config = dict(
    model='audio embedding model',
    dataset='synthesised sound scenes: up to three everyday sounds over a background',
    train_examples=26041,
    gain_aug_db=10,
    time_shift_ms=50,
    n_mels=64,
    hop_length=160,
    input='log_mel',
    spec_augment=False,
    win_length=512,
    targets=['first sound'],
    num_classes=38,
    embedding_dim=192,
    arch='conformer',
    norm='layernorm',
    activation='squared_relu',
    mlp_ratio=2,
    head_dim=16,
    fused_qkv=True,
    qk_norm=False,
    layer_scale_init=1.0,
    inner_norm=False,
    subsampling=4,
    layers=16,
    width=192,
    positions='learned',
    kernel_size=15,
    am_softmax_margin=0.2,
    am_softmax_scale=16,
    init='trunc_normal_002',
    residual_init='scaled_by_depth',
    optimizer='adamw',
    lr=0.0014,
    beta1=0.9,
    beta2=0.98,
    eps=1e-08,
    grad_clip=1.0,
    steps=5000,
    batch_size=64,
    epochs=12.3,
    lr_schedule='cosine',
    final_lr_fraction=0.05,
    warmup_steps=100,
    weight_decay=0.4,
)
Rows from block 8, named by matrix and row number. Rows with one number belong to one attention dimension. Each number is 500 + 50 x the weight over its row's rms, rounded and kept within 0 to 999. All counts start at 0. Numbers have three digits each. After the name is the row's rms in percent of the matrix's.
# q: attention query, key and value (stacked) (model.blocks.8.attn.qkv.weight, 576x192, the q third), inputs 28-55
# k: attention query, key and value (stacked) (model.blocks.8.attn.qkv.weight, 576x192, the k third), inputs 28-55
q.4 095:524491518565464441562510509518546460454483526442471473555498471542619520553645491558
k.4 089:475514470493510312385442506417532517505555588465449506607403469529536508531500583593
q.5 098:491503494512407570534509484551477449510477505412483547578548481577572573570600510512
k.5 088:541493489381563389412559556444526427510527569450482529579407536541546521529434542543
q.6 114:459575393514505538453486501540491484488465531443494584486532559610481477457426562474
k.6 105:561493512539528601540588452467547581482476403523495551458466505459472562571442462558
q.7 106:502481521471455548556540498549478437456506487415474510590528491499543571588619496535
k.7 098:487487510432561351393524545402523441497520559464509534594425505539524494535421534506
q.8 099:528478535483481516540568494533516452441520452432474513594477489431517559574603509535
k.8 099:466478495423554360449514510369515443497491556471517539574471477524511469541413577457
q.9 095:502523491485560479419484511461524578551518506587540503430481521483434441418376484489
k.9 088:516494495578443658622486458586464536493462441561507458407568489442453511491568434466
q.10 087:466451531418562489462476489470460556520518485578518511450510483410375456472382488441
k.10 082:500493503557488674574539523580478476511467434544575477410569495490482433473531447379
q.11 101:458508474449554513439477493483483512518517499580502520448506533440387456445347539440
k.11 091:537518514567484700598538479581485541497463413540536491389566519474470495504512415434
q.12 097:461462508436487578506509479524413452452549486464537555561507477407413535566491558470
k.12 082:546485479397556565454558537478445361534498559508620556489499555524504446514418464424
q.13 100:485429559432560519479482526454480538480530453577540484487481475353388482519451465483
k.13 092:470499471516510594548471531554440413524469510527597485452578506495488446447509502333
q.14 096:481485508471575476428485485483513569517529489578544506436478520438407444426372504467
k.14 087:473499499576449670626503488560483519490465432537507453400607469474453465502551437437
q.15 088:433439565417525493467441517434463519564509498594525442434555509408393497454434480442
k.15 090:512495476554516576508495565578484492540512480488548433461525551491502427407536457437
q.16 094:481520551534509456458469404418519588482602536559368448496466526450452523487496547528
k.16 106:563515496540525493514521514500551361555452531575549517464390545535577437570489476387
q.17 097:523458479459446539532502610585467401532395464406609541526513482588558479498514473460
k.17 104:431506477467482489499474486495463618440543490435445513548596461468440541415514532625
q.18 093:477558555520517450457482414414524604480565549573386496523475557426460547449500549558
k.18 103:557512503552547504513501510500564386541468531538545462454383544519559454620488442366
q.19 094:529409484540516558458483488619506548459474486533508471411502436490466471588474465435
k.19 096:491452544457467466497539479480442609511559489564539499458583518442420573458459552655
q.20 099:533465463484468547531525581594501432525391479464626543488534463552512464511488475470
k.20 114:450462509460482511491486482493451632456526491439467482506617465463413581435519529612
q.21 081:548588572452475479602530605544538433547465504495463483552533533517507510427521545559
k.21 074:410526391443586504467423541381530443439507512509510513558477448593583496499505446518
q.22 089:481587539517529434493481477391513550503607552529393454519495563448497549463500562546
k.22 099:556550464554543520522493538492563380532450496549524516500424537567568436578492451351
q.23 088:519446469484450552513535559596491411524403510454570551464518451586510445520523491454
k.23 090:436455501431461495480488508513433626472557519460493481561575469471453561390498489655
q.24 098:526450480481482539539501614593484414544387472448626536486534467555538478505494482482
k.24 109:452468481460493510473481466500451645461548482436461497529606451472429557422509528623
q.25 101:524429457490496567502500580606491433495405469471619499464500446556534478536481450464
k.25 117:439463532458462482486502474509434629478533498461464487518600443462438574438514544640
q.26 086:500564484449518432548454526442472417551464452425576496621487548518565559435544535575
k.26 087:464537477533537562544468514480559479443482522451429548567476495532572397479573469414
q.27 078:493548510462493416521469551430489438497488432436585503567459559575567483463549487538
k.27 073:476500483555490556513475454486551514412521506456443551534439461527542434448568532456
q.28 094:438566522499522437501465439373498549497595526501444487556482559467499553456513542554
k.28 098:535528500567510511518503519502566369533457504517492535514377513538596406593526482358
q.29 100:539437465519501540507519560633504464526385474501580509429522462522488475540470460450
k.29 111:480475521443490481468484459495436648472522476473515483482635472460399588438478536637
q.30 085:531565561540537450480464471442523601505576532574383418490504551409431557475462513563
k.30 086:545501430542558450493502480456555428543474483545552493483455536565552470568451429384
q.31 099:464548522545517458484468426405524580469617526533373490519467543450482512489524533527
k.31 111:548530508555516482526498525502554377535485514578533495466380540545565431567503474399
q.32 119:607528559443558476475563435397561542478518530583455505509443557428478423425581553494
k.32 109:558549555544442415455493421456525538476462322487493497553521559523532588466474478577
q.33 099:386561417517444507469492540606496462579497455416500573545573482509548544518344469499
k.33 102:456466438480593536501482509472482511534516621590550454457494475479499464508484540478
q.34 151:505395510519467561602429526530385514449453501474585439440514418573471496607549491527
k.34 133:426468471459470597549529589630447448511545564451479547448493400468446465550545483473
q.35 105:385564419543455476461505535585528443573528453429466563565547510501559577481344474499
k.35 112:492478460466605507506489500470504510532469637584537455475481514487527443501477529463
q.36 138:508600471484514455433578472486573490550545515495415591574483556440511496405468517475
k.36 122:539556536520528402435461427369565569463472412551507470570504606534556538467445505522
q.37 150:447420490528445552560436547557413498474448476449578466457542438577500548593485461513
k.37 122:416436438457506602552507595594466447527543624489511530434494400453448433536534504442
q.38 131:421444465529440549543445557579425491513462463450568466478556441559497543581445458527
k.38 113:438455439473550588560502595576467452526539662507519522442501394444450426538521512453
q.39 108:590390554467512554605475469477417541414455521529560425436512443542440470580634512521
k.39 120:462481491494433564530518559591485436475566456403452574493515429516441505562539477491
q.40 117:612492585421566501492514443399531526464484530595492448442431531471472412468631538498
k.40 119:560534558567398467470521438504495521484483347445496534525534501523513588494486486568
q.41 149:459415474534444556562457541565408493475463476437563464462540420574506563596488457520
k.41 124:438451437441522591562486610590481438505554623474509523443491414475437412540529503450
q.42 142:422454468548439546543455550585429491514468468414548487489560439559521579593452436520
k.42 120:431461435438568589553490592569477435512551666496495511448487429463461426540533530443
q.43 110:576416576484521533574466476448451544436449525544553401413464465510445438560652526510
k.43 120:485502514500398531526542546589462449488528432406455563495514446504457536520549486513
q.44 099:405580428514458516412519530555529461606521470435474574569534522484569513453349476499
k.44 100:496472482468596492474459472416505536512471583593531431486503508510515490500468539479
q.45 120:601475590465555461498489462400526531449499551604505445447401539471465398491633533481
k.45 120:534519569543382459489520454522486505493464340434483533533519523528511570475527485571
q.46 128:463610476511505451398528509499604469595546479498436582567511574455538500398407492486
k.46 126:549524522527553422446464410362534562504458495592530427531509588510541530458439525511
q.47 111:615482564445583484497518437397527551440487545591481468461425539454459418481625535490
k.47 111:553531564545400476480518435510497513473482326449485526542505546550532572483514476560
q.48 102:478459529498454567564478493455437568467504526462529430449589484500443573534413449524
k.48 096:519481465435574499459548629524468454446527613499530477510392409519498499504429578425
q.49 100:463424525490542553563490493480418506449562505471481472516537491447430508573466497502
k.49 105:512526522423541545445572542506471465447447605470490480538427430500542538490480532406
q.50 110:475412519522506542545492484474390537470544509482524436485528470491447505575445467518
k.50 106:512513500412542532473562572536464464461483635499493490522412450510529509479487572426
q.51 110:566496509530424512529518454510453598533415544464594419404539436579505528536426428558
k.51 116:483465426510543487521462593577497470501574554515516478460454467497469442495472591497
q.52 112:566453520521418517551492468510468597507451562462585410402543445562492538562428436568
k.52 108:519468433487525497541493617566497443489559559532508479474420438489495451481464610489
q.53 124:504411525543497557543485479462416562466529496486546414462543454514459523561418423541
k.53 111:498483510414541523469525591534458448454531639521492484505413421501509507500476584437
q.54 123:508568484468555437457518519538592429533513487559457557517428538514567447439554553452
k.54 107:481489551602439469518441393466525558524476379526493513480596582475495504486549411568
q.55 114:498567494474475455440525512559571447513460508489432547535462532487514507460594562471
k.55 110:530519483579449483539492404473530531547488344468534519509589565492487508498485438583
q.56 084:471488463494554493475528496484496445454544493492417597612470522469452452521558574478
k.56 094:454546549464493574488533417495539506487416485427465527534534512457555548526561432461
q.57 095:482451522494558563562491495456420518475535486495547473487535463496440480531441463508
k.57 095:463515519435535518458519565525464481450486628481471468528423448485537513536532541395
q.58 097:545556457514467441422514503520563492542465463541494532481463512548585499451533525502
k.58 099:495486488568445468563454465499529541565546371532516518452582557501452473505506464594
q.59 129:484587501444532458450521523541596424514492517513439582533450558474536469452576560441
k.59 114:507499516591460474498483411443526571545472371490505515503585592496475512478491432550
q.60 111:509441518513430548567513486478415561497488551429544432450587460515465563535427424546
k.60 104:548496446462567501488526623563476436476560597505521490518395420528516477492434599433
q.61 115:495588483465506443452535524541559414497476509508431578578462530485510486472592570455
k.61 108:493529514567445482518474387475541568532449370467493539526606572480513538500522407538
q.62 095:468519468481571445455542470495514435490507519451391579628465532456463498483571589474
k.62 101:505554560507452533514554361450558524517414426431476504563579560483560537492539433503
q.63 100:477518475490583473454489517502547412493564460549440582597436532471477438495567575460
k.63 104:467536585498456519473497376435502557487423443474468537507585564470509548505567400508
q.64 087:537582547491553548446487476461545520587459484548489523465464559518508397427480508476
k.64 085:518497536562500454496539404390473433507493563590472457407547560540511587512475491399
q.65 088:420468396513558461517437527543512456450625526473427505571499501503516530540550518550
k.65 103:543436575492448546528564575491477518521467453406549481559470473478512449532526541516
q.66 082:578574611467530577435533447489529537631440494563548513437489511430489454439467489464
k.66 084:510522514543547449450478418365501523482465559584485471456507543565513564490421484448
q.67 104:631509609491481552464601447429504518580401500553542484428478497480512482492475469456
k.67 112:449535433519552456493443400461463478461511508577480479457586567551493536466500460436
q.68 087:448608532487536511486421460480499515599502475530503521507499565571496436390518567503
k.68 078:635470615581486449522597467392542418452476552594472476443479525561585548539429461489
q.69 083:421441416511549449537441538555508452440605565472454468536511471428504571554507511542
k.69 091:558471540499483521510531606527509566541443464408559456567431463456491446519514523555
q.70 097:383473402517513443547398549548482450415604532443453508559516477514517542527520516562
k.70 110:531473568466460545517554623549520502517483465431524506562441472467508433539519537552
q.71 094:396479422509557451544392513537505462428599531446430484573536459513506556549548528537
k.71 105:550459536479451541495560568532500499526466462411532493569430451463518472517507526543
q.72 088:472400397530544498568476531537498437399580480464441526535485446496487541609510470538
k.72 090:436450547422458564520536581577433481533496479403522500563529489498447446534574522499
q.73 074:384515407553507437560396509487466483432589503470470485550478496593531515550530477599
k.73 084:547434603498451564570531592572501431516513421489439518520500507446511464533548531476
q.74 101:361575400484507411518398544574496467459612498521484553559480541585504429427506576562
k.74 105:567505619488476506591561574518547464493497522477496520508451430483500486584494554529
q.75 087:494623535481510510466468475483537532553500448556497563505483563560520379404518551495
k.75 081:557464579530487450523572434419527423442490567562465472423545510552512568543438472472
q.76 090:435444419507537467569441558525489457416573516430453486545540453485476566578532497544
k.76 099:528467508462473555508533598567473516533488469409545503594438458472501423524537516569
q.77 075:452442417554490459499504585522468443403650525514502465490479504458478550532515512518
k.77 079:517504497492477534518513554577508556562492464443542494527444479398483400462567513552
q.78 111:374539430515535444527373555540513463485620500502432522562494553548521456472516538555
k.78 111:608454623517450521562579572471524474514483497464510475519435472481541483569503544551
q.79 079:481429400530545495490474566548490432479607519526465478520425491425506569570508456538
k.79 086:502468538487490539547522605550493555527498466438524464535519490439457419510548527490
q.80 117:489479488536472537545515508564438549465496583428458486484584393491491547555502489466
k.80 121:546569386475569541476548559503521487532555482437551569539477513556532483504452525572
q.81 114:480548475463583485517462430446601466488508389497437505602505522489513440456510543510
k.81 127:512479472562548463499489391445531557434449512534511454466485529485472516446469485467
q.82 101:435464457475515576561477497517478526454524466370436534594596396578499540516505544481
k.82 094:523516399518658441446551516416574517455518536472479538557483552496527515500436499484
q.83 093:445497483507567493484427483446573483505527396505467526594496525549526473465500580530
k.83 112:462501484550562450477497402477537562425450557520481484476513506490462503486477469447
q.84 097:443523439440536563563490444493532498503529407391429568620610453555497487496525557516
k.84 101:488514443532644413438521452416574539416487525518491474522462549503512495472444501469
q.85 086:447520456446542563577458456479586506460525383421441560639600450541525460469547546522
k.85 092:501466430562657450469513422425560539402466519495503490486478530521502517494441512484
q.86 116:507523506492517466483455479428585449536499417570534482497423597507535437467517518524
k.86 123:453428593530421478541464433519479520454424505557458451460524477428458529485562484447
q.87 101:528465550493413482467545563550410515490472595534573476400467494478456576510479436506
k.87 114:490510541452459545526490575567442425578538492463479511499516465526522515581558505498
q.88 099:465517455495584487491432467440580479496527399516430521585498544529498456460504571504
k.88 116:493486480572543474468486404471531540421449535525485479456487510485456487477483475468
q.89 090:502487470469488611599484491547483534453505447380454518551582419581545450545546519484
k.89 086:565532426550551433451582467474530569428489495474524569549430557500527456457377509533
q.90 096:449494465505540582550465492513468555440514475380426515568591416552506512529514547456
k.90 089:540550366525645466459552505455580537471497519441506550553472563526537496482403515501
q.91 108:521506532477472446418494521448531445553514459584575495472425599497502504473470492545
k.91 102:439439625459412521551436455535481470512469499564434426466537467453453525539620461449
q.92 102:552446576542431471447524548515419499516493598570575469370428555489478550541478449485
k.92 106:492520545446391573523472586582435444573520487459464512509528449501485477541555477516
q.93 083:540509464472596501585446432411575456527487485530496406495492448461543457524558483499
k.93 090:496413535557422527478520388467526560397472441550574484485520533456437469449516536545
q.94 095:538494509558490411400503536482542474532492508623551483427401582427495499447487505531
k.94 086:424445594505413552603431518551450481538478499554459452447557422446456517545629466484
q.95 117:510469510534443532524535522573410537465490597442492494460577435496495557555486474477
k.95 132:536547448440545548493521584513504461534571475445524554533484498541541488548478538553
q.96 107:594470552539496499480552420467503595576430515598545444402479534372448540424506455555
k.96 095:395496549492546501575347469600407468489486432509482445446627519551485507521518474486
q.97 122:414515434445516519522454575540491415412582468394428556577546471593546481559480519441
k.97 106:615517457547451509428657534399551565504523594501512528555374477445487532489463551537
q.98 103:592464579441408591543589510536449487596418487524550467416587476483523530543496390539
k.98 100:432517497452529489521454534548480479488454377493463495551585555579505463481480469434
q.99 089:516476509636512521488507442484532572540462523534489462488398542392439553430540601500
k.99 087:463442569484505462520427432550432462507517510541546445445520498496469491533526479576
q.100 107:603477570506478493512529423477501593592396512579565458406526518382441552464534404581
k.100 096:370501540471565505536375479582437451522492434528464471470654551553492497500519446430
q.101 116:411516456447504522509481586555489400417577470392441545589537451598545477566487526439
k.101 104:596509447517457496430655534398558576497516586494510529572367473454502517485454533526
q.102 084:455539493382489511491464580515524411436552471478497541544570439605570461591440449483
k.102 082:567549453534489508459587566414585584505488511477475546555432489523526508474480538433
q.103 082:474507500410569395459503474496478556460497466527540535491585466562530477571487384554
k.103 093:471598469568518529494522522500545526491511559461451570531521487509588494473513516430
q.104 126:406519424472491531519455575541489392424577459389441558593543446585554478571483517436
k.104 109:602522452498442504425653538379583557495526581500511533547382479447497530481450526533
q.105 111:588458555518492482511555418473510604584409514606568464407500539393443537422525450574
k.105 099:400495548471549496550342456613418436486491442501474452442628543555467496513534443472
q.106 117:586485539538509477497538403462506610578415535593553461411476538420431517430521487556
k.106 102:398494549473562501557357476603438422501501408509482462444610517527513469506544474495
q.107 086:545466569593479507566537478526495537623426535564512432439489515404471564457579510566
k.107 084:392500560416525503526399412598449436510442415476515484479584564595535405497551423508
q.108 104:416524448434520500512454570554495385401608475433466542566539461575539462575471500423
k.108 094:631503436503454518432651553388561556530486556478512541553382490444498550478461549511
q.109 059:543531540479615412495507454443574479595442511551517544429560523416417532530520397524
k.109 059:420569468488540519488423482424502503562450507492438536495596517652521469461557460467
q.110 075:476499584574496546534445503499474552632454551533502423467532528511522587521627454523
k.110 076:422556464515499478504466438529457441494510485511531515464524505643568421492493385499
q.111 080:491548433566524527435555594488529435494525477414460495593442496458571452435486616436
k.111 080:631447519443387493441553453477496549512526562513552463517427458436491531511533557584
q.112 096:588548480548587481486583463406500474527518511544589497432437530483489407459342485439
k.112 103:487443583480479499471573571415496414483412627541474463490493504497531507523482495503
q.113 105:438485485502389512490439499604490519453453489438474524526547456534537560549606538529
k.113 104:508580427478476538572455475574493513536565369455525554509493491457460472480520489502
q.114 092:483490492534526553572592450552518428501467531473553496441552484487439573554455456422
k.114 084:479390582497479471547636554502525459475536449462373528485570508507532401591557491470
q.115 093:394537457438467561497477463605570513465497508487451561506525477537521575569595492484
k.115 088:540500472572497483510510400535488544479587344508468528465475506479457419511529484495
q.116 115:511472556457578508525579525410479456550547526540469461489500543454464514468429434458
k.116 109:460424586563548423444513487448555529495505563550428477494557519520559487573543509504
q.117 085:556497465542573506549576445458488470509512522513572510434483527489479447495350486423
k.117 087:533401595469501500482622608454507428495446580531457487496506522489554493549492497521
q.118 107:441509474507398552508442498624490489425467532443475555533542455517497586541607531478
k.118 100:521543438494461507531519442571498541545576340466546558506474507449462465485527490517
q.119 099:488510467507440471455400495548547568456461473494487530520508477511546496501597586550
k.119 095:525579403471478557538425436581486516488493454478571529502435471485438515427478506496
q.120 094:473475484489408459439431539537518568462474471472493518508504467515514502519581585574
k.120 096:507590421446485580554428443568498514526525452454558527534478466479439533449496490493
q.121 087:541536502475502457455425479439588486475512451549528513487459519483547390470591568543
k.121 077:485482392585461498441496385451458467443462532481549489526369478464413449444455529485
q.122 098:553522515526569505531581484417497447558531506532542470456466533475471455465379468446
k.122 098:485421598516495446448571557419523441493447600534434472492521540501569480537520495507
q.123 107:468522471497436505472424474554535541468468482461473534519506466533537489520612552544
k.123 098:523549395473474542539430448565473493489512430475553529486446460477430528438482488468
q.124 103:535490531493576502544584507426489446552546518538499463479477539455461492469421459435
k.124 100:459420594544537442441566534439531492480483567542454485483510536500559486549510512507
q.125 111:494511467519431499474426474558512559451452463450518529489507476533543492517576578541
k.125 103:531585429453452565567469481578450478514512439463566509524448473480448491439476475494
q.126 100:464483458505380549435468504600470570446474478446497551519500442554523518515564547545
k.126 095:536569458449491527580485480596475487546521380469536522480517452483466522450461502471
q.127 100:581501516537562459483519489392491501568539476569524455457459543478510409456404507510
k.127 095:492502558478518510487497568418507439473405671494476433522502490490528562510518471484
q.128 093:588519520540517571446553522465505420531452529459576501476440536488511545570507446438
k.128 115:420548531460506460568461445538486502442538488514427557505615494496496467402539603473
q.129 088:505555503438537455436547442522489538536418563529534498506502511503413499449459477574
k.129 094:530404518533481487509377556514484484491497496592478410437492439449481457517514453485
q.130 090:477536536486515468454502519534493534561408534583536496478445531526459524476505487560
k.130 092:526465560530449468553431503523494484511457520583436415419489451479547434459519473503
q.131 069:460463466440443415506490426508477541446567526510418476592505495538585521447479540529
k.131 079:519455486531517503489552560500533493534459484457578486541397543450487507590430520517
q.132 102:384487501461545409486463512526504560481574447583452473518495524549501450433493576569
k.132 127:590443522548491531448527536451488511557450545521539428467374487486516534589449384529
q.133 102:529434605465434549557449471508472571459505461512438495508513432479538506529608594524
k.133 118:519569444553484520534577499547570507531485447410481595531453543507528558512479567543
q.134 106:581525555553499540448565521460493450515449530497576492456405498483504538517530530495
k.134 127:446534523470505437608471450552488471461515493503424526500593499518512494394544605475
q.135 084:399481498425560407518443504559515545497585465603465468482460495553496423436473538565
k.135 114:589444514557512532448522529436463498578442524522542445486388475510533519577472389530
q.136 107:558440569501428571572485477490487503431503498464457498539540435472548531561588543446
k.136 124:507588429506514512537550482531555514502528457403488588538548526492509569510474609525
q.137 107:608437570505444579516508489463482483448468519452509496497508447462522538559571475466
k.137 134:432574453489493487577506451546533499478517439443457580524605531513526534431529623495
q.138 094:596529517545486598490560505467526417519410550417566519503500519462495573581498452445
k.138 124:422546477448509469563466447542506509428562480479443548506617507507487462408551631471
q.139 094:501491440462505542582503503542508432459514536430467511546598492494506508540460431404
k.139 099:514508451474527556415565523470542561450546499501549542513503522428394477568505510467
q.140 098:614492559513470580489548479455480451481439529439526493507479463458493556556545505448
k.140 129:426563483484499476576470459553521487463540472453436562513612522499492508417540636471
q.141 105:576437577506443573539498497494468505456478484474472499491487442489547518550608553477
k.141 127:493592457515486508564545467540542503517479451406458585542554521487519551441494609522
q.142 102:584448575520442564521493504504477465468484503483528505489491471463538536564598515448
k.142 131:475584470483475487567526457558520505509513457433448589526579517504512518425537622509
q.143 095:449559432459556417461531515505512503559501510515526492501486534528420454464391442534
k.143 115:515423532510512485441432526432434510482490554579521381453458460510483453539501379487
q.144 095:508490477546468486486584475560467528412416531442485475511486419440497495537536453475
k.144 086:432545516559575524540446500499600553497541474549494539505555585528522455506527507436
q.145 090:494549498462480492542432565474511488539524437551509494485524571541535511437486482596
k.145 079:531469445523523523480553508495436512495485603451507455476450418514478516538473469440
q.146 090:471521441444583526395579420469526554540506477426528510632481547397442445506489557495
k.146 094:554463562479494435482482495466459513527419435558538487495535533458544510461404512529
q.147 089:465460522501540451461541460518464514464493602491462442548495461472491537512533518390
k.147 082:509532618462518485538505435494554511502484421566470539508555538473513490466614538536
q.148 091:468553433437577492379564409458506534558490480433516520615474536405448422490477565464
k.148 090:546445563473452447466479506493433499508416431574538497502519548467550512476424525522
q.149 095:488510494567482416502562488541477511479411564472497459510486399472523505518509460459
k.149 088:423567533499546556555505470507581518483538482557495562508552573521458460495571531424
q.150 082:456482495407560510393580451471493531472496552467514465606502525432456500528537516385
k.150 083:555466610509517434507486467450509533520455422572481500495538552449558516454553495584
q.151 096:522561456478451545529449534512542514573518407527532550437499571516477480468458498585
k.151 089:497461431521475492450481588500415492504495542459560460487446450521522473528358460491
q.152 078:537498412528535534435625480549541447471449518444487574451380442400444477531491520408
k.152 081:415539500507467462502388582542512457537522424524556529521558564507578419459477538497
q.153 084:525554467544451517548428531532530457560509455549482559411477526555487493450436495552
k.153 079:481519418505421496422509565563454448507524519441554485513451448541518449542449448466
q.154 079:497502525532448493582399561513500444511488523606453510373526485581558574472494477526
k.154 080:476549488518445532506541495522523506466567530455474516516437456560475504524602500473
q.155 103:524548469470486548516462538480555508572544420532534547454498582516484470468479503594
k.155 091:526488408517447458487494548508430484490469579459554438490447430524470499512379487457
q.156 085:485478465454548508424597453467520567498473518427520476613492523413478467528527531435
k.156 086:544464573495479444474492470459521523521447417571510492510530536451535523462484509524
q.157 096:503443484564511513469561462560485492442484539440485495516456414471465502576533507434
k.157 080:455524506497556504498450506512568512523578426537464546518558588484531483489496510517
q.158 092:535556497472493514521445552463538460575522462563486547439487559528497500459455523548
k.158 081:511486458482425455496529521526457479520474552434530450510447410499508492518468509499
q.159 093:490496568539415476604426559540448511458517489559502460385560466586559530482536408599
k.159 087:451523384562553583527535510528539523453570608443451534468463494559451492546530428422
q.160 088:493437497519416498633413499552454447489537438488523478508435463561533514567603507498
k.160 090:434534391497545460471494518491502517519559616493496564465495468479536452439497534552
q.161 093:440538494491513478541488471561545481575475555445440541608549478476630470475561478498
k.161 097:503487553520558503446500534388464556529478593504613435529404508501501434462503468477
q.162 081:501468538490517476475502542453429462480508549516584385512443567459423465439559471503
k.162 079:418483442472445463556477503577480374539561491501412575509507444477536504502545527510
q.163 090:498501474485510481424505505418448528440532479551543462440450552526396472474441529508
k.163 089:524505478493419489571516481600500414491508374502352556480569486503489586540512519516
q.164 090:454531479499509498539479482561578476530460526468450531598542458487637479510561477491
k.164 089:517528522516578486419484520387474569533487625475635459518396477489516462456487460465
q.165 082:375500462467493462569391460545520451506507530477503486610485511547607438486631480493
k.165 086:492546461556523459469459510416464479583500657476585492522332451510531462441502484485
q.166 089:610476529553499522455600508525437491508485545494495502424502406469402588547375479489
k.166 090:494473589415505532521540502581555546451544369521428505492641559469450492574531504501
q.167 091:376516462433511487488427526509572489470520444502510511570454554500585381474596510491
k.167 093:495539413574466470488476477459443450577493605486547513496363446497572525426485500509
q.168 096:436550487455508492486478461540570514523491501472448549603560483506622455455537506516
k.168 097:553499538559550497447489519405483541523448590496623431510370509525488495474488454493
q.169 101:388516487477486482572435500559511431505502529467455494605487497528610419490634495490
k.169 101:470516479518523470449488527413462502563508664488603477529352456496525433433493494479
q.170 112:389568476443510469471432462514579477498526491490468535596509555518607414419572537486
k.170 100:523515506583493466461482528416443489557450603508602454497326471525532517444494463493
q.171 087:405505466462491518550400518544550460485512463479471491592472495532593410489620502496
k.171 090:503572417541503478471488507456477487588505653485593515508365473511529465407475488497
q.172 103:400536481453496499491427506525597477489516438503455524585490549537593387467593534507
k.172 093:527567456598482462461489509426456480545450608490598470500320494523561497403457469499
q.173 101:510505523501476513559521496588506444545476558417437506544540428468592537520551457503
k.173 099:476480558480583491426474527421522581502527616512625459530452530512488405512511469438
q.174 082:554476521533465479476606516550402408512428597458523449468477468386436542494451438467
k.174 079:428407578391508516570513566597534489493631491564452496497601506441437433568549510471
q.175 075:403500441486443526587380483539488481484562425500485534553443488612581447533596562502
k.175 077:490551392580541479460495537495495508561562616483525538452407462480524499446476525529
q.176 079:437498518566592471439602449388469482474602539412479468532499500484515491475557490440
k.176 079:474474593450543560577510549611456432478494441551513482464496477462450495549543419531
q.177 099:403547484515552490394474444463503592456589480469423524571423535534529449465520556469
k.177 098:542482684454535483468572572453459489482480557592500441436513471396401585522510458518
q.178 113:381542456548565453381492432468509561456575485473429543573426517507540443455500561468
k.178 110:546462681423510513491556575486439478485488520567512443436498488418407567530503455514
q.179 120:401518486537551496395512421466467579456560515450431540571434497503499477466533561496
k.179 109:577474652440516554488613570529480450474442478517509471441500490425396608537489419498
q.180 105:386536440552570463360479424468506576437569463466450545570431521525515472453486566477
k.180 103:541498691411496512487572583469433491508490536541509439464526479413396587540468465492
q.181 061:537464607499532507599565529422492442511499503476516479457521466486489491550550417527
k.181 064:435460414549497477533454501602458447513476410470526514507467408577588419511529472566
q.182 079:566496596460460532645541517480491411516452498510538461433509439471487505554542446535
k.182 076:421542348604459458509417469592512494484519409416515554561417479623575422487472520525
q.183 104:627469590445443571616529556521517446565423513526520452417558463481462563546530416550
k.183 101:429532337607472470509429421515515511511501458438502559565474480583594411467478560479
q.184 110:402540470541597480381492447454523562450572504507430501551434522534531422462516531454
k.184 098:562479704417531499514576571448449511464441556610502442432508513432442584526511440540
q.185 105:546472451524446485599486583529492424539455500510572467458575477482507554536434511503
k.185 102:430528328517510482485408460506585541519576503468508537531501541537568406478500599488